A small segmentation model, trained from scratch: 48-pixel images, batches of 512.
Rows from block 4, named by matrix and row number. Each number is 128 + 24 x the weight over the matrix's rms, rounded and kept within 0 to 255. All counts start at 0. Numbers have three digits each.
# convs2: project pointwise conv (model.blocks.4.convs.2.weight, 128x512x1x1), inputs 128-255
convs2.22:105156130123155156130146107153163099133064056127141087147186145108138158107158103130108138182133128133116133123118155109097100147112141139135141126127116100160138139186126129141124109132208123140120158131139109125104134130107091189107137137111159131140130140150150146169113166138132129122122126117182138130118100156127095100128119162101135126146128120172098108122111152099149111138110
convs2.23:110142118105113121094131159130103135116117084100143126116105182141149154118116148140117137109109111151114086129175131152168130130191109110130138188145132094120140124136097123116148139086124149080148134142117142121102122087096102137132139136097142175154118106117144122132092163132135130150130146110135142176134111116148103145134112169126153123112114132099131163115121140123147154155145
convs2.24:124139170107160155098154143163097118142131084169174081159130156186106149127126134162162113114116137121100127109134119141198077136127150096151129103108144114150136119108123140096160146137175125127122116154122108114158150094156150170081103122149127155144120154114120092120133122133181107144110141102138122154115128138120132136125128158110142093139181141136096109139101135153196088095124
convs2.25:161100139141115160154120115143173136114170113150095157137124138128162131147100120091122146141119130126125165135161117147154114111121149120175134125127104116167103124102137103129118189156165115152149110230158126108106156130139116110177132101113130140129102161161138126109085140148135118167143149113160139147131121106141092082117138132101086121114165106126094143083100154131151128139120
convs2.26:191121125142148096147107152101143131139090130094139140143144131118112120134110121143128111107128136112116166134148114118109129085098162136137167123133088140124091110127157141091158114142096162135140154130094123099208119125143159104178101092086108145131171097143128133106088123144212128121098138146125127103136130087108094105116123145127128123129110151180117121142097127150115148169086
convs2.27:126143146125147113121103128112115124150124127147138140110106160107105126123095147109153088131100119196087148121121121132088111107124104153150133151122148146098121134153139106157094178105147101070168151168117140042123184180160144119121124112141119113119131119109120147107131120132088129113125112135105171142113135142126148136124107135130126116130131099115132186113143169112158106133124
convs2.28:149159148154119120127137129135112120117083121154090069083113141135122139164127161097088121109130106108114073144158112141116187099109115115154075101118128129112128155117115119093127126125114143059139164067128120086125129109137127130151162112077147143135124117127111149162095135146135131088111127100131087117140091127101141129154133125097132118096161110136158127189124137096102136150122
convs2.29:126125133103089145125106150105119132140152130236144090120092108140134126151159153157125117154116137132155134131141114126151117141131128129156156129146093105154145124128126115114116128084151121163113154140112155144138147134167155182076118140183131084154109135155146146128146170119150108127114098196126095120123162128112136181078127154125158090132101109086118146118130142124133143148126
convs2.30:099173136114120130127117119144101079111134060145085129116136120106116084114118138158113127132139125109125135136127110135122118123127102145150134088086137139107096100137109117125161138134116166138121150145100107081120157104092128118084138105139135147099092141087117083091132085093135127140133074121112105136160088161131120147116104135115115124149154082147167083134126122135120100162129
convs2.31:117121132122145078087132117106120142123123130114136119121134174190148125093112129114079081133128165099136131086134151142100114068104151108119137126131168103151117136109170180201174089092101151074094148183115097141150106150133120116136122123137137084068148076125063107122113095125107162085094085129139094136170128135110130153145121137139066171136121118124179124095160150153090128118121
convs2.32:120154148093110113130119103104165109121181158120118122107141105113077128080126049153169163116121117108137147157117110181127117062114137121094127092155113138137059101071116118066117153161163130164096152090116133142148099122129166098112139079162128170059124100090111154116149143091132105151095145147119110146093120089151121102096134153108116132131118117139137159137165138131176120117141
convs2.33:088166149131155138123153121123119145134141164125136142108099119114142119151103088146104116094101113153108134143214102091160105151107129111128116135112149118153124128126144119114162117111126122079161121101178096148149179160148082157150155123125078136124188111157123153073092071118123133130150150118093130181136173101110068135111139133119119100114156149146101135106112118099082094119154
convs2.34:137152120149137134117079158129128124100163118110082109125116158137127108128143143139081128115172153159146121158139127112123110094112133170109117119092128124170124135089141133142149091129190144142142157116156130115144142106122082140108135120166121130121104064108149110187111090115132115165134117126128128063097132128116137172142164110094123118122138147171176130141144125111147133159118
convs2.35:129172086115128145158117171171154150141093113091134130108095118145106131099118119116124135114111117090089143093167135143164151142108107141156157187134118130128147156119126160125185128155113141130133138114142135106120112131118158134109154106103141122136134151112085125100133135118130135125138111128129106118120146141124117155162164119138151116128140115079117114125137161149105113178105
convs2.36:093144147119165118165153113106139199128149022131101118089132136128156151118107125123145151095126138159116123113151098100175138160112136150132134073125121082130149145126150108151138144104164125064136104109106099140116128136084151153095165110140158103178165117158141125096170132118138121109108105142095143100179122150131120146129135109111205090140162138093101141120148135114091135116169
convs2.37:082116130119124123092148120134102144091107086101112127080111127124102186146131106110138141114123124127177126156127101110142122134086152127153137125132099111131148146106120136081141127097142134147147123113066155091136108091158101078163143143080090131135119149124125123181155096093149111103155147072111147110105118156150131133112125109168095105162110109168102121140148126097140165110120
convs2.38:120128145117112138073145124123117142126098101168163095102106150115098122142130115148084136099141123160161141115116139099107133182112088165113112107134123101097119152112126133162111151113154115158114115211168101136095155081159121109152136151131121148116127103108095150074146171105136138123112166202128165136157125120153125126141133151140073095123112162119178113112160146110109087131104
convs2.39:129112135151167087115145157106121088147099123154164156073133117155122129085119155150132128149155116101146153094120147140160107097154107081125107126078120112067127177128172141195171157140158146106173149145126117169109147118111161123123121097123104111097120089139115114146163101175142099144141191119119148143122123144130150069107144116128128131101070108113166132123111095109221127110119
convs2.40:148148135128142138172096154145142109122118189207125167124181101085117107122144113130128071169164133112124155123122109105108141093125144151136114070125133147151090099125147136134148129109157145145134151152179130105166180131132150125138107141136091175120150116132128187125112150096123114181089151160110128126119124154116129154126109154115167136120109121166071149122145179094165128134130
convs2.41:098165147127125151079138136127131152114114071086089183119117147106110116131105122107152123118141110080120084148154159120107119180133090101123125122166152121154133136134130142125123146110108138087147140167121128161157126150131120120132103163153102153127160111128115160083107115143132132151193087119145105118163107119131107153158103110148093107097127126092115175111105114125168119132111
convs2.42:112137149138134116139131157096163152114129141116125107154111098158145211169159125166161130113116112151144160079167115130130137131162116119129103112143112123126145179139150121130159106158159121080119090157119114125150162133166133144137148159101107112142136099171161138063104129130115128101152117119111128149110110152129119145109105118140093145125139165115133153086115128118115121142107
convs2.43:083135131134113111080128126100138114141126101126114122168122058094106129128154183091099138131134141110102136120107100118135136165121107123091132129121113155108154167089170123145123152112148129157099089171084109043147153067115105106133121093098109098128182060148145153157067130141094128135126145072114149125149108197116124147114144108072130137136103133126103126087139125128117153131123
convs2.44:132112146202099144127118153118152131110111090160115133131209103145162160124152104091138142107136117135123107098113161165095088144130120101148148172127136129072107111118119118098156121157156136154157113162084102105114106116067133109142132170144133162147163135149087166119109180132160129094128165153106108162111151154138101142134152133108101162098131116136162122102120116117153110132097
convs2.45:147111086108155135140136129123136133132113149138117147114111117163133148125127140119127159177144094159126165142099100149100102127151126177124105096132200142132100091133155099125174086140160146085167106176103148096096109121159091155171161117117141156099122136144125126144121167136154133103108220130149139123136101126181143092129081117116117136161137127146158125123131139117169132151088
convs2.46:138154133125101137132137146126163122126107144094091159099145147154139153156153125116136107159151127101154108093110113124124118115094121141156089112125197134142145180126118099152110120123131134183098152088126129153125122123134120129075071154143091135131134090077120091098122068136118139126140128120123132137140153110132108136130104200125149134148091121103126156154111158101131110100106
convs2.47:101124141121104126184165123131168181118112129093170183151114129131143150149106115136134125095128142109079141108126162107175131115135146085134089135112103096109149116164120116130158088119121125125095170096142128121125139159111140128135144094128108093110138115118151098123141156131149092166144138156110115154110119149143114136129094116160134140153136114136149105142154098133102102137126
convs2.48:123146141128155149156138125119126136133139124161082082116125130141105155141106132135091122096118151169136126149139100130096141159162154121137072149091117114133125134142132131122179183159075126121151119133087160118127099167154139151130092093135125146159141105128089138171125145106179133119137153074143097123131121135118139147136100132127148149135114122106145142149140119119108173141135
convs2.49:110103129142130135193108143196134129135151148168142128108152111130140104144124164118121115139104129140114103119095132145120160154113114117110081164116183130125137131129135177080095143140121138173138157125121103156129171115189156127155149127121116134139121117121124129084166151100183132176150116074157120155147091182149144097110135112119157071123164119088144117119142140101124149078122
convs2.50:090165122118120093143194135161132128156109121097131142107167103142160152115122171154113122115142141116126107064128171141123143123124149099123101160120129147106149189128094146103146188128123106156124114095136144152115138099160108165095126121089132165180175193128151133145147142170099117118132134159135134158126160112164134111149157100131185110089151152148125154141093128148160131132133
convs2.51:120103113147127107148170138110146164124162087166103106148162166123133158164131109117136145123143119119108117144084119141113118143108147167148137117107134117133119107128169131182154136133115135130125163153118119113135136118089127135140131099102147152098067169154102123126140105152103135094157147174119132132148109141124117095135098106138150106131164102084109084126112146103153126109140
convs2.52:095090127123144150139123140132145165123125120132138162124108090125184139124104051104113157156110136116105208144126139107092137143126130114172151109121101128133121163150125107115145141165118108100103153140050153106110100157153141113139128082157145167127111139110127106147151155145096130148154142127140224117138105137150101136090122103080137125109143124118159096098118136112148151109079
convs2.53:181105113162112134160151086068100115096099131119144205100071188155140127106126118136117133111105141190109141101145158117100149178149132160142147103131121149121125123101144120128127131122172148165141133097139135130090165108092097114116089115168147125120108132080136146218100114110112142142119133136128123159130134107129136143112129149151101117123124161140167124108161126125129131140122
convs2.54:129162147102102134110125162120122143153124105155150099142121127115145163075125151148156094133151132101130156109117132147110111181159082121131063161128159162118132167135159088115138129162117120229144059147127136115141134144086146096170140183121125131103104089122145137162137176114105143135114123132123085107108121120129132110132103166083157180123156116148127099144104107118098127119141
convs2.55:139154122126115083135101155165120133122113167216121145187190127163130096153129111135151093144112113143116158100152109136138113114112084128122111125138059145125109138147144125176158129146124132109165149126103131187146177116108177171187121136097078144134154141109115129147113174117126113120113115149091106147113139148116106118107119146104127084136120130116135172114111104103170159112110
convs2.56:121131127116101109154106111100124116134137109127136144149103121176080139112185130129092089155152141124113104134123127134122151133127090176122152095128062114094108140136126141155103101152165127083118156104119149138135121157092145114116100139133141118136084084138164145136080079133101142159143096114121124096146123150145106114119135110081139164126155132092087150178122119156133114135106
convs2.57:149143132168129107128161159124165127141127093169123084106123130114125120124107116127139123109100082133139096126126119113155108108109127105138142164104162123150097162142105119132115144125132113176137146111069164159165122113156103105087136120135114130119142136093077112149099131101114138138154148109125110111086141093094156143165121122118116138114140088123147131130128142114118149108116
convs2.58:129129121121128105153164148118149119129075152152119124132127174116133092130159105155111129140093135185125092129160132157101128154170055103167174103113110160141128093134150177113117117125162115157167139140129099134141148151113081086180136112161128128144091117120120134080096122109156172118129199098132119133074145140125116070137178122112134118118152137123132115151092140135155183132103
convs2.59:202092118173141133119097098084093146150140128148100104108109155147061130150091153096116121165117144131151088160141132110164131133117081154141173130125108099131152120108090138187152096149148152152119131128158091139124110099107098156150084149149142156093134096137132159131148146115148139131160139159147126085115107125179176109092144167091089099124165104149141114092131086117152146100125
convs2.60:115137102152137164111131127157173133124146130148127140112136145130192148091139094114099125132134137108124108146086140132071172133126151123128186136127146150128155126144149113105123154148138136105101098133136128143119119147124119134123102127064154154113097195127115111123135159099091111136165188086139192158139102097101137098059106103091135101117091127139164146144112144137161159120178
convs2.61:114142164126171164161130149111139107124148067132137088137108099110115147158145161121104150118135145132121084139139128142105159149101130137073117079143171159140086133083118128139133151100131129124140128126155122095148125134095100080182137125158141135154108065100127094108095132127128118158105128150106132111093166120133146131093156150096147133169124121149136123113118086133190144166162
convs2.62:138106182089103075149113137123148145143129144158147111155114156141068116110116091130146097161134130151165148136124117087129142096135150118150118181115152139107108114131112155090109141139143126136104090122142101138118163129118113150154166136129129137147137142112156189071144128121127139166120106137115102111110133108127147111123140128121155149148147157103137116129167117143136194112146
convs2.63:126159110137120103104122130110176124122154145129148141109114120139129127122150121135117125106100136152094151152139133156167147125157166119113160123133117120133123117109143147110123132158150109104119171145160134095165119136127158111128121116118117167137129090100150147168092122135128133166107093132102135125125125110139122176107137151122083106112140178154132101106148113156044114150082
convs2.64:141182113141086095124123137123124138125151168127148136143153142149111139180122129156135079136148141138154133107127142082163135099123203140142130128123120153084144115135108155119169103150099078125110157114149099165132126106098159135150089129140131178145143158123186135082124146160149132116134102170093119111134126121148137165117129134100115185166132103094087107110088113143066116136133
convs2.65:141121122123120113076152124127153096116141110059089106132096176153171101124115150118110071141108134131168113167092149104095125122128157117125113122138152109110149131133116131112096105120119143118160137110114125162099101155124124113125127141161144150120162149110116162152130122175137103174106151189153168162141102153137147193122148163169075152135122123188096170202150157157115140188106
convs2.66:151124130115112121121145121126134111159118122165122085135152102142106114162116107134164103158152110086155136150121164114074108134169171145123089081094166143085121130152123131131096162142156135079133124142162136174136135140156173104120114164158156123106139143097101160131127115160146114108151122139111137117143140092143090116153087150137158145112150174131103139141147103162067145165125
convs2.67:150111117146179152146127135125095103138117078114148096157125132108187138180134128125105159103079108116122112125141138124146146124107117138120126088138121136113128082122117095135100175131098120098140121148124123099154110087121124107080160123155101118119140181153096058127128148154098115120125122168098140089115140132114153078150142113129099126134145140152142138124095133119168141081105
convs2.68:132140150146165157140101113119128187134109150144138108115160122099133152184141132120115137109156129156094126152130185110118143103129124130152144146113078178133108189138144131148133168090155155093133121103140119112100171164151109091153165139128121089152112133115106078158117122130117139118139092171198102144152150132108136165121135154141185136118138144114133113137089144162116148124139
convs2.69:122173134150138115127113093143112164146138165158113102144128096139150182109137134143131160166138099169128140165147158143138125137127125126119107161116164149135091120114152150090080126114078113092154130105156117100133123089166138148160136128119140142102155113117116157130120130121154151116106120105128118149126124114113136103123104160121172156139119128152146113150124100138169122140131
convs2.70:149148141122161131126126154103153109115143057116157128130150114122115125110120107117128143172160137120119122147097094149171136135153120119120124145110154111155116121142139151116123124098147130167092148126120128130133123100111123124110105138113119072146111124136170087066104112115134125133108120120149150065137161121102110170168118132108112130159153119126132144122097153122084110130109
convs2.71:140053120133166144119136120095096145118186099088171124101072144108097123150103167153138123115109106130128149134100130155161132091114133136157158125140121093113117083144137117096126098129162148107107140102112106104104108116108136154114151095134114080125127108125179156158106162126162145154146151104144115168144128123138148117120119139122147114130160136068184116132125134118110174119137
convs2.72:126125132150135123094096119088129101142101109157101190106133170101156124147094135139135129163144122140139111129192099087135115132100146156121099140139136097134097106125140119127109126149080143119157101123158115124141127149143137142151084144097102142109118081149107104135092108136160148093126171124109113118133165132109136114083166155114158109136131074119115103150081111116104095139108
convs2.73:122125104158127134127140154125111140138159091164143125117122111102164100140126168113122129128127122142168144125135126103122176082125145171097157113131139140115134130108120110160113081124088126109145139118155105075083093115152137088104122141139151134112092122090131131090150133141129129142179163151145128146153119147127114097116154120110121126129160105162170150124100145110138145117132
convs2.74:140116115117116153136137116115155139117141102129166163107181111119095141085093112111101090106100113091125123151153141133096105159120164150151118093128143108177154125119102125138140131117131133098113138121150144137123140180074123174077150153111159107182145114122117126160119138098137139155121105120127122124138122141126118078129138120123124125139151144095128078115111121135117131160115
convs2.75:138148105152103115115138200147109135137131149173132155150117110162193127118139137157101149111118117156103112115138179156097182093126146124199160117136111157127152172120144100139144089140168149146109118121156164147132168141074128115123155109107144124148115107114130121090154151137136133111142154100123146138126139124126104135098141147124051164120129162132143115139134129140154115122120
convs2.76:143062127129103132109138178127138147137136121112151112115150126139156140171084151153164127147149126154119106094148124118142148129129126104154146148128126105113125144122139120105123080119123128189117123157171142130133120140143137136156128136101104149151119125131143079107162155146130134143143134159115123161144120142144134146139124132123126147132156117162132088132124095114120091168100
convs2.77:114120096118091150167121148106171137136140168134119148110128121125134070129122180131124121129130135149111150126119130102106162093171154192149149132117177115129089109178127079134159149132112130124099064120138150143135134124120109113114159119126116123130113129129181171180141142106122145124137118110118136129121125132134109127121153118150134116121149157084149148103108130109162127106113
convs2.78:086131118071134127142120122142120114131145111126125159153149125129092140147107135122082095104124146123103137115144136128151148130097133164114115155131115114106143105103163121154157166110124137118122175145127109150101117168108132133135122095098184104130110171099125133136163149118131094108137133112098119134114106125170133102107110113146137123138130135095108106111135113133099089116131
convs2.79:153167117135082077132073131135163123114148163085134079144248109135139107139142143133149117142160102098126144132099128128126109070146198109136165087110088113119099165136097128156152134149129140146111130102117126140149115115094152094069122160130128151131136164153102092137148136115141146174089080039124094123120106105114128162127103127123102122125110150130129108096135161178165150127099
convs2.80:122125120130105139122126140132137125108136107119153133142150123134135157108116132121167149116126132150114162099125116141106115075148149130112098117105104156143119134156107151115135068117134132121090086162135145107161139135127136096153160108128135106137176110097139079157159173105156138140095136103147142124110166117118107132160105144118089091125122108129124129075109122135156154137135
convs2.81:152149114110124144141116114124116159107169141107120123154130162150137110078100117107086131164120116135170126138115146147125135113141134126112124181123115144152137182156140152099126144150203117081106107116089133138178118149118116114151118100134140135148121130104091149150134158105153098101102141108159130142087125116134121130115123138104154102140144118113101168124131123098111181151130
convs2.82:154119124110114129075131148149123100119137112078101162115072140111147154137096153173134113159118139180118111110137109155116105198109139152087135096122156132121122123161164136174153106110146113102122155159188140110151118129117128146135113101122121127160124111085128143153130141113104114161129134162139129065097134141144120120157112126095111124121141126140102193141166120129118145141139
convs2.83:105140142126158130097107119116118106138131112129106143150058167085138117093128112101125134161155089084144112168144136093133103101139135158117103178136171128139127145152129155179129157085132127097127165156165147118127121112148109129142111089114114135146107147135116156143119127107138122175152155097137157143133106113138152148129116118125152119103147125161141163127142118137101139140147
convs2.84:150155120107143099128151104147098112120176134151120141152115101122118109153173119114104129145151113112115115108121092100103123135095125133146107142123129129097138173120112121135122126124142186136125105105122118151103128098151084125130152109103140120111145117136106117097141163122157108124103135129142181126127108118158111111108068030140118130099114157162180144182126150137150137139127
convs2.85:163134151114150107154123137131094134146162093068148151111158129127123111120151087166174131108145121122139116141109173155103133113113136082133110175133167100129134129132170143165126150162106113138111164113135136084108149166125152115142153094159104106124091120124154133173116150128163102117126129135097126135148106127142099112118145123128122167130133117156113149141118141083095131131135
convs2.86:139097098122106142150138147144130074127153098110154162108116106126137124151139119116176139135186087119126101088140149142123137124104117148146102088125139158126114127116112136110140104126187120086143154090118143166127157133160119090131128123150148133143147131106135105167137162127160100132122181162125155196146137132165121115159180144141089127084107146151140131146122097157117092157131
convs2.87:130099124183126138135106126109143157161140146140064113123106082098144113142146144106129128135132136146160064157129138153120163127158178148145164142135088170133149148142150109102127130135174140143128116148158150142119147131073133147133145134153127130166145121137133106123153138119117126116115088138153157095124144115129170123099156134099149114102132115135163125171128147141132147154101
convs2.88:097134147118112147113086071117093116122130111127140142173125077119133103160135152114142134140082114163118144143162158097138155097127102134113161124127154106134126089143139112093130155128126131100117128098109102146115112128106142132124156124160183139140146123120108134091119124110113115132121149069134115129134150113150125163106143139116087156105151129104161114139150140142104171141149
convs2.89:091140135108140161100132132115172190098120122199128123118159147133119184101116116161162110060111141105104116135101116155101115153133115127112129134136187136111177123143157132128141130107104151139166112128139103092077095109129113125128132143158140100138145088168126141116111142138160099184132133102156127085150105153123137094111116097110124115118116074142174117126129090115110107100133
convs2.90:131110134123156147169189130136146159133160119181142180127100095109155127144147089134105130132082104132145117120126139122109168174089107096112139099109137134124175135129127094107161097119156139127157111114152147143135103155156100083149114145074135116141141121163162083150154119093108103155122143144130163109103099130119129114110092082155110189137106133100136165164143142110143114093135
convs2.91:123135086143126140092137126114124127142140073101144171127088102169132095115093146147119116124106104153127146150105116090157099092122138110143119145111099096136085174125100123103163130141126127098120145178101131105149137122092099135102122103150137158116114149081111124138142170129159136118168124129141132186125130075147136152138100114143164143121136162148149117166118105123083142106136
convs2.92:149171125201129118160101092121110095108104181141070147148130099128099143115130122113097145124110165133134135145145098139070180129120121118119101118154124133127135078131168157065114149175103108121169127116127120110138131127138167123156096144135150164133148109136129142091125111128134147202115114120131126105124129105126126147099128128129120106127112131135126115092127154129149124155127
convs2.93:109098134120096132077162152189130120123171162153100143121126140082152132086101136158089128141146129120105121125148137152123123168146118139139125137139133136135115118136075103159127139113106104090099131162133124139099122140125054119170159178118118177173074167150125112129166145146137151168108168139160152129153150123123149159141108075115099122120106100090127141117096147149082148152166
convs2.94:122125118104094143099077107094131100120145152099120097127147144134125116117097129124144127169128121132164159151111110130104103149092114095170159152137095124140132115143143153101177120130096116170164116208127121140088088162108127171092121148140144104150166062107108141101127104125140128137112112119119111114150143116119140069139112150127118127114112093149144139094152099147133162130134
convs2.95:125105123154117133140124124114083121122094097108108169148092077137127146135114115124120108133093117146121119107159094147108157170146108097103103127111139143119140092109130117119139128150094151132139158080142118141159145129149135083096136073147137131161147094108154148131107127133154131119136103105121108127128128110156102137135114124170179131121136111128167095110155117122120137130121
convs2.96:145121146084139133131122115120122156129090128105108121133147115149116138129151120142068119105118127152122088118129096125137151093124093157135107115124106075101116107104135148122112134142097143143110136104159108147123131094107159150150143148116136130117097102126140118086140118126125126117145111124144127129150135158131122088117151104126135139127109163070134117105140159132118141097122
convs2.97:110139122120094153116119127159095145141126127159127137063137137166129157101116127134125136124108123148130174136135178118139146178125142120085129120098137115160100122129152130115112128071128136135179116073138133134169127102198114165127112111135106100124160129136139136063100133080130142149165141153155143113125101169115111152133068109112187105092099153112122096130122131125113122137128
convs2.98:122106158118162176174157128141082135146154139125178098152139121151174177120167166102105121135158105140116136167102130143123140099134144149138116116116123108120089137135083130192182127138138121133129123114151118088089117166088111183121141160123108104136138113124119124094114135136147106138137122138125118106092130125127127110134111107138118148125182144092154123130092126143136130131125
convs2.99:121175134112110134140143135123106145130128127168132131079142129171125134076138149111135112115148113096127150071167127134120154142160132146139101157124123163134138129109142112156123080089116151113111126085144117120154131138118114090141135097101137127124123147139108139098117136174149134137123119118132135120107132090123111204145113160127096143127136147141109135160107150125108138123135
convs2.100:125118169167150138133135170131091134159168148138115089091109114138094128096164099127145143139138111132159157080174123129172161101157131135142153106101126093120112110151148177132154113122144131141111145110122135098191162171171135133143135151127143156104162103106106161168137123135160131146125144118128106113126123110127129097148110125128153113119121098127145073150108127173083140132083
convs2.101:161151083118104130124133148118140116101167150131110097105154149130145110126163141135094140124089137154091112151149130105131084118128155123101136125138107135178178132142139121093132140089129112107137097106133135120116154130123085142128099139147132106116158140113114138138096188104131175109109113138100072101156118149117117170155132133133056121124098122120156141165091112146092130127134
convs2.102:170139126094139114087166092129103115128148103199144105158123087112148125120137174091132141137185117165152141096097117127166112109139154143148157105140123136161148137128126118122104097103129147084115143176149123117111141128139147137084147089130161086105133126089133121123196115145172110139137132131131128154113112155180136112116120122134128100128128108085125152114151114159117127110155
convs2.103:129145127142130128128114152161167130158144211121181135134135160105135130077122126157144157147126141150115156111125151131119152133116127131138126156133125101128158160121105090121106097154130121150095141095163122124135092079146083103149144180120150141122101142118100140116112162115149085108148122102137096136124065107124131149135094102133145113150138120130081132119138141128110173148159
convs2.104:126129122134122135166151119146145122137148149107130100128163121116149104121119138130119106110131103139132109160083107146145136122112143147110143130152112135129131166138111133147164078110109114138135157122063139140126149104098139100159158114151110088130056109097133124122172165120105165058149141078126151153102099136143106138102134143130126145149146142116183145154123146130090164106122
convs2.105:108164133174134158119100131089148100122129114162117125128097093118129167119168101113129117107141149145096093147134161138112151100122149172171180132122151102120091129144147099160120101124099146131125149156124120164116123098135133109164127069131131151082138115119148194134115122108115133098182111079156101087121168101125106114112135124100102167133153157101116128159131139138112156144060
convs2.106:111129123112146117167067075094120161116122186161095129126154119121122133134123131122140131132107149092149159149134127111174168136117120145125136100145126123132118110118085127172112122127122126118122103094192098130129148153103125149128117160133099140151170065117190118145114123118160143110096145143153116142145099126144133113139133121103168162134129137119139064103104125112126125114130
convs2.107:081129107147170127111132162091169109146122153161098135141196120101087163168128116118110150153141134060124143152119118153194129129101157140098122132105160127146170160103141113116158102140178099146119143142136141136125150176102096122155118137094128116150128122129148141138098148158122128116116125117134153122136208114122118153127147118102186124148121119169106160120151109116097134155082
convs2.108:129127119160118157097131129149148125095125102102149148113103100131111168081132111130129098077130162130092152131106091123085137144150119109136152128144130101142148124110141151124114102131142117115185136136141126119128162085152127096107135122147115101103172120108135138145159147109133124145113147134137149122061148152129081170131122126139081134126098099134144155135134101153107103119149
convs2.109:150084132095141156186079192145148150102118137145136108134137113137120132130131088122140097160125167115099110102161135121175169087074127110153164086138149080141143110139104115134134125125199131111131154159129124130091114217114122115129166157110083116109137129140143134148164156132109128117115161144097163135151108161123147148108114137093130084115156132110139140071133161140127131152069
convs2.110:110120133132139168185157151117085104120125114056143157111123118151147132137132111110148136133117162105099154130142140173138142140138125125153093167126093145089139124084159160125109158138111130083105068132107131132132115118108108109106095155093121161131128134165187119153128132144107141147097056110134135143129161160104157174124126102131125160092124122138085094081154155120115109095122
convs2.111:094138149121141123123099104123152120136108111156174151136163091113118137138112110147116106104142120146095143097115115132100108141144113131101138112149070154168114091085120138135152100148054163071126156176137140098128164153131123121144096110128123106128100089147123112114137113137147119115129176115122130150100110121117151128105136127142155134117139141105115105111096132170123102112128
convs2.112:137143139146114146189135094145165184150136183115143106153147147128091136134157122092121150117117119114121114148108134125171152150091066101180106098128094108098118125096117105126201179144124163098133165146164150184156152117139116153117100102113149135131126108147070119153132082123112134153112107116155157138103191160095131150149146107117150143124107113124116137119096121132094073107164
convs2.113:129119112089161134116157123119133107129148173104112142149111124122138089100109163109170145127141147103119144098131145145142125120193161140127137095157130119174166164136117110094094154153120140092136097114153108115119172085133089112098132142148145096165107155136090117118149180134172102157135071119126137100171158129147131106108133143127140124115128165112121112134154125089158163119126
convs2.114:140122151116156093161168137116137138114113066099104109093030094129114099120132091101086151128126139151089126124150159119123121128110104104163116159100139163121132163116122136098134135109168132147153127111103119071137105133138109144128143104077142131089121143119145113170151096156144151161163122119154122101165113095144119123117113109160103140126112103200155132152156122118139126181092
convs2.115:117141139125150140064128126110116081120131119156127176120176096168142137054113127129093138115121143151109144145094184172140125165150131086119144091116109133116130129132154106149118112113125119157144133165209115171136108091080142119173126083109105150127119101107138131202099146137135098130112137123132120115163126103130124108090114146118140103135107141181104139118132136095135126141121
convs2.116:091142127166131183166109076129132147132146078076140118114103139105153144081139141085123132130113143126142118154152076125129107137134134145131142104126119115134120087080104112188116131151119154164115103145161128150101164124176103141123102130154116175163126119117165135075128144111127114141095116113128127113136136135138129124129143126113092130134126138098108124140138105110174121165175
convs2.117:166163124146111135112142116166102163122093109058141121129140076161094119183136148122171096152095114204130172098122129137116112077117095142140183108146145156154102064128102135166104150188103090109101140103108137125099200107133130087159114137146140106158067125112121119179129135128123129131126134175116084137075150130106136107088155073154148123120155176114115105116106127144138125071093
convs2.118:134140155152131160156120115111100115116078170145159124118134116114096161158139087140118091130142127125097068152097138110130159165114179093174150108140141089152139098121120128159184127151106099107114110090106122123148170115108131110117119157161140125065087114159116097108109197155138133075165119186108166175121117149129155162123123157125129126114120157115124138145118111094134118130127
convs2.119:122142131119122147144143148168109133127119142111136159128182142101150063138161129122106079099131147179131103175121115136144155104101153120111127168134097151143099148148152148115133153130135123111165131063187116111152155123117104093120120142115113117171141218115130084119162144134163135144120162132131087140105138121137152130153155102122138148111092131092131106197139134153143164084141
convs2.120:103142148147084106125108102110126108149125070077085129069077105119159148151120124090131142160125129174136135097132137118116125150123095141123106086148129104095090120122133144147156111109105142171110097106107136099123139185105158086141117181135096176124091138159118158152065106125125097130134114143116145109173114110171118136106146126110102120137161101146118124174109108155103097150163
convs2.121:117106099131098188138122123116117120134169174114135143123160137129143121134147171145123132132135106144139169129136153123109123144103157134127131092093097134111149103146144102131169134129110117108095199133132118128146150139077139128092137136139128123154113158097106130127128155115135141150117104128163100101092129127156104157146146143114123159159112148130097140121119114159113166128131
convs2.122:132133199162104155090115144119093088119121124134113149141062148152171144098135096126096123117124134102146157172138122136151115155104148168131146110139093111102152165126161126099112130124085108107125132165131097159118138141187169142085101113158092149111108094137161127119122126106118127051158144094126145166138135127104132088150129132119121134129125110112078211113135120086159117121134
convs2.123:157138119111126160135123134124131171122157115177151083151109106107086114090116126115174112111124130110089096147150092123111139079118177110165132055126141102107160138158098155171113130147127143160144179120090140145116122130128116115066129197170118141110121133122135132118137114118129121208142114104131127118162139123147134140135100179108167085144125080158144155094131142131125157146134
convs2.124:148140146075116118093143151124075096140154152126129146129203145111152145149099127161137145122106118192151153110151138110143098146149161102145130101135161143107106138148125107133089153114131141070129074139101125118114088154113153121126174118139148142160137126136140111087103171119112135149152119117140119150061161140128141157108149141179200140114132129122130126156122140117126152149139
convs2.125:092129138095120156145135149123106120135156150145138126106083129165110128161118113108102136106127134128118149080142099158123096114116125164123133120155142109080118107149108121119114169148133130138103119126152119124118109146134122147113106135142149078151153117131122130108107140085150109166110144134121082123126147134117144143138156134137072104148154143149132128110112098106158131162106
convs2.126:113143138155130115131108097073168090146152153103121099107103121157114103140155113111168142142127125139093123123135133097123126114126099151147136130099146087112138153136108115148175189100146101177098171109113105115137129140154144117142098114134154149135161098147150171089094134106172139083105128215107144145136157079131126139147176126103043124138099120145083119119075104120151119104112
convs2.127:127105141158102153126114140073153147120125182149151141142095160136143123107126115165123141112121109105146115132117127072119115130111103112119104121132093087157126167124137135109156134147126141151098119098096132155132126120139110122123134138109121127170125094125169101082126150116133122151128128129137100132123095126164143125137121179095136136154110093135147167153137141130125163141132